Weights of a small spectrogram enhancement model.
Model: 9.72M parameters, log mel input, activation silu, widths [96, 96, 192, 384].
Training: adamw at rate 0.0011, 16900 steps.
Data: 26041 training examples, 83.1 epochs.
Rows from block 6, named by matrix and row number. Each number is 500 + 25 x the weight over its row's rms, rounded and kept within 0 to 999. All counts start at 0. Numbers have three digits each. After the name is the row's rms in percent of the matrix's.
# conv: 3x3 conv (model.mid.0.conv.weight, 384x384x3x3), inputs 48-63, a 3x3 kernel for each
conv.197 111:520474470542491464487491507507501492429499500514514506514510464491503506487496518471489541498516524550493478495488470454504510544508494483491477525505493476492527475507487458499482461489505471511513472507524492501508493501529506487464513497489509531545483476453499504491515509495467492541485489496468493536514511569530498505494478463561518487467495503526531500435509552487502503489479463489521553488509526459497511532526498497501515
conv.198 088:448446477508508536477476508452471503498515500533519517536532519508510491525529496508496493497475475491500522564551560501504514548533521457470512525525538523505522464477510498501525495489508475504491508508492529536513468478476507517485498510478463462463478486489513526543490474462511520508498490493486465493508507520467475504490488472498510499500489476529525526470462460473509530554552528503507493477474430453468491522540541454459472
conv.199 092:464458477505506505455463479502475475498514501510508499536534526484492508511528530507514524501519500574560535523529526471487515498511532483483472508504488457455458506520511543535516486488500494489467514523492494466469511488491478487504523521487550558565535490470539505489504499502530504492505496504455462446493502488500496491521531544520488490473470468533550548528524482538530517484485464474501498476512513474461463449476501460474513
conv.200 108:508499492512494481500497483516505501495482476543512504516505524511496508530521512455470463503502514499505509506508496475475464508489486501514493477486472474478466480501480491510511436443439473497499499509533474475483518506519500479480574547543510500503536518510530522517564536547529482498538509495501498483487484494477470482505510517486505514478495514495495516499508522482479489475498515462491527471485511502506512500497491497481467
conv.201 105:447478489497499493507510507487481482529491486548517490527503475502500493497495475515533525452503509484496506501488510493501519493482466481464472521497462491494504489489516526509509528505485524501487526488465520505497501490473508504495529527524493498479500523550523533549519539516528508491531483449497509505512510458498473460508518514492491494468450449506509507526534530502526516537517504488470446472443411468457469516477450526507493
conv.202 107:491509480491502489461470469536536528499492499481490513504507518525534521511515517476457466540538522527536531538539528483481477508512524551556563484467503522499489512507502483483502536517528528530550494483515503491486532526522508512496462465479522501487514522507466472484506510509493497497502515520500499512499475496533535526512524516517507514504491489479484494500500511559576550513529554504481501551545547488496490497506494527532522
conv.203 110:517520509455447448506498488508497492531518528511505513487484489547534537513501494531521518521516514425445444511503516544527534477480490515499477525515504575576580527512504488482473481481475491482476521525510535551555490495506514505521491492491560549541506525550468458451508520529481483487520518524517518519515517512509517522513516514485498481517518506540528506495508509477489467452464469513510500529524529488485498497498493515498505
conv.204 069:502498513509492505556517508524499521513493507521504522496489487513518528467483504470487488471449457477473460534507487515482484526507504487499508503509517507512511493487482491478477509479471487498490501516514450485495494518509464498504444475479473500496440484490417459454516507527530523547537506523483499504491484506501509493497496490518529515511501501451479504452467478404444473533530489533533532483502491504517510500514521461489475
conv.205 112:498525505452496530494480487516548527480481477503460473502528512496512474496535499561531492531464461498455465456490470542524471509504489493478541509460536531471487486476499548499501532504502507500567525472509500474495511558505450513488491509500557521496486497485489488484499535524449488510470469506492486528487453525473434472513502447514553493504526498534478511539477508495466479463503498502513487475518514446488484473503509480493501
conv.206 077:516516520518494506568539516523496513533508522537508518506484482491501499467456484491502493500498498501510498516498493508490513526517527506492497504504490519515504507493497524506498517514510485485480515514497459476478503507505480487514445470477475494505462501480426474467508479513535502537542493516482494492484486485515505495481494501498511510475487492471480482488517503434473467497479467501496491437460478497510500470480479433469463
conv.207 103:457494493481502504481490473531527531528528509520500523547529510505508489511525528521478446505445422524480449546554513528533489492493489503512549501503534470477483553511493559508482508487468531512525505498536488504523530539530498512508515527514560528499498475451504495499502486481506488496508511527458465486486472503486484478474476451496503480475470467527488476515474463511489479459482473505523532499532548488522536510523523497515506
conv.208 111:471496544501495515506490513487473487508515502513497483491483492471489521490508493532510504513491479511487488502511488523522446514493417506517465520510461499484514508504462530514448524506466499494461507500493497498538495489514495498504490495489516491493473461553480473526496516518517529478523527470512542523534543443519499478512503555485483485486518476502487503495487549503497553471487524486521484503535489513507470541542459545519479
conv.209 094:495499484463453445525513509491487481548546551519506525492492495533544547506495485512501486526508489467463459508520525559570561486473471545534516540522520552544545526516509514511498535526511504488481530529521525532545479489505488515518477488479519529524504535533461456455518512507488480475533531537518511506512499492492505528549540533490476487529533527520504497525514498490483483482482481490497475508514513485490484484500488477490489
conv.210 102:523530510490500466468469467504506504493486485517503510481473468474470467514515519501511493456457472486499505494517492490471468504484489530546529522538538492492514536532530545520523485472485513519528526553598503514527503503501492494476515517499529504515488447435528508497538511511523500492514496507508531519488497513496495513499486501512505523488495501505500523493493545476492520459467478510554579484506508508520503509514485458451448
conv.211 105:473489483459495487481481478563565584514489496526516536513497493534504503544539527525518521496481465506501484551537548493459450512492463475500520457480503464464508517504505507491477507481471523543547490507536489504546513506517507486471505507509498480495538500475515537530508494508517506518510508506477504509475504518480481503473430430482483512459466474507520540500506524509526548480484480489515537486486494526521517475480479503484469
conv.212 112:470488526477497556484492528520520518521512481505493461540525483542514472526500468483515502493536506487527522479504530482504523518523526455467496469489508488501511460480526455514571496546585518488457518508449495497433530524491541515473524496474515514499521521501514513513533516467550517456509476421483479484487492478480487469509494456506495478497498476495510490497512486489498487534510465520481432503476428471489518480488538484492527
conv.213 104:539544559559549555509511515466476483510501502473458457458489495455468483484475483486495490495493496505505499500510529514498520480460467530505487511486467478474477514509506512490491482474467461442421469452432483478474479501507478488499486495494470508508499517524491504500496511513507506522520498498536508486524510484488466469541533555503505512528511533526515503506500487495490474479447444468454440487476481533509534532521538491494499
conv.214 111:512497491525490447503490476477477495474515535441477522463490511428475553448491525488515532489510519491498520504485465495494484492498492524488444532499449498493485536484451571505432533480456479497489506534522486514539472508543446517553457506531470500523455490574477489541452501527449502519439488517493503499527515453502500486519508541512478472554531488501502484519518535501500522490509516521506484534527493534490452547500426523485450
conv.215 101:464472471496500509521533542480491495469501485485542524525528544511523524478515508521506515502484469542517519509505519480493479524541546457452426519509506505497480493479474566513503550526519478482475517512505486486468497530531442501494465490485512536536490482462455481477487506506496532515488516515467453437506501509549524535506488502541514528538502495526503503521484470498502497531504520530508536533494498470477483490515538525537544
conv.216 073:487491505495483493562532516525487496536512518538516524511499500513510508473456475486502505505503496505497485536504492507495522526513532484476497499503513525517498495477493513499503504515498477489476524524516467482479517511502481490503451477474487516516462492486419469456516496495548516533555501514480484490487488501515515503484493504499504505476485496457485497484510500422471470512498481505511497457466487502509493475486482434479476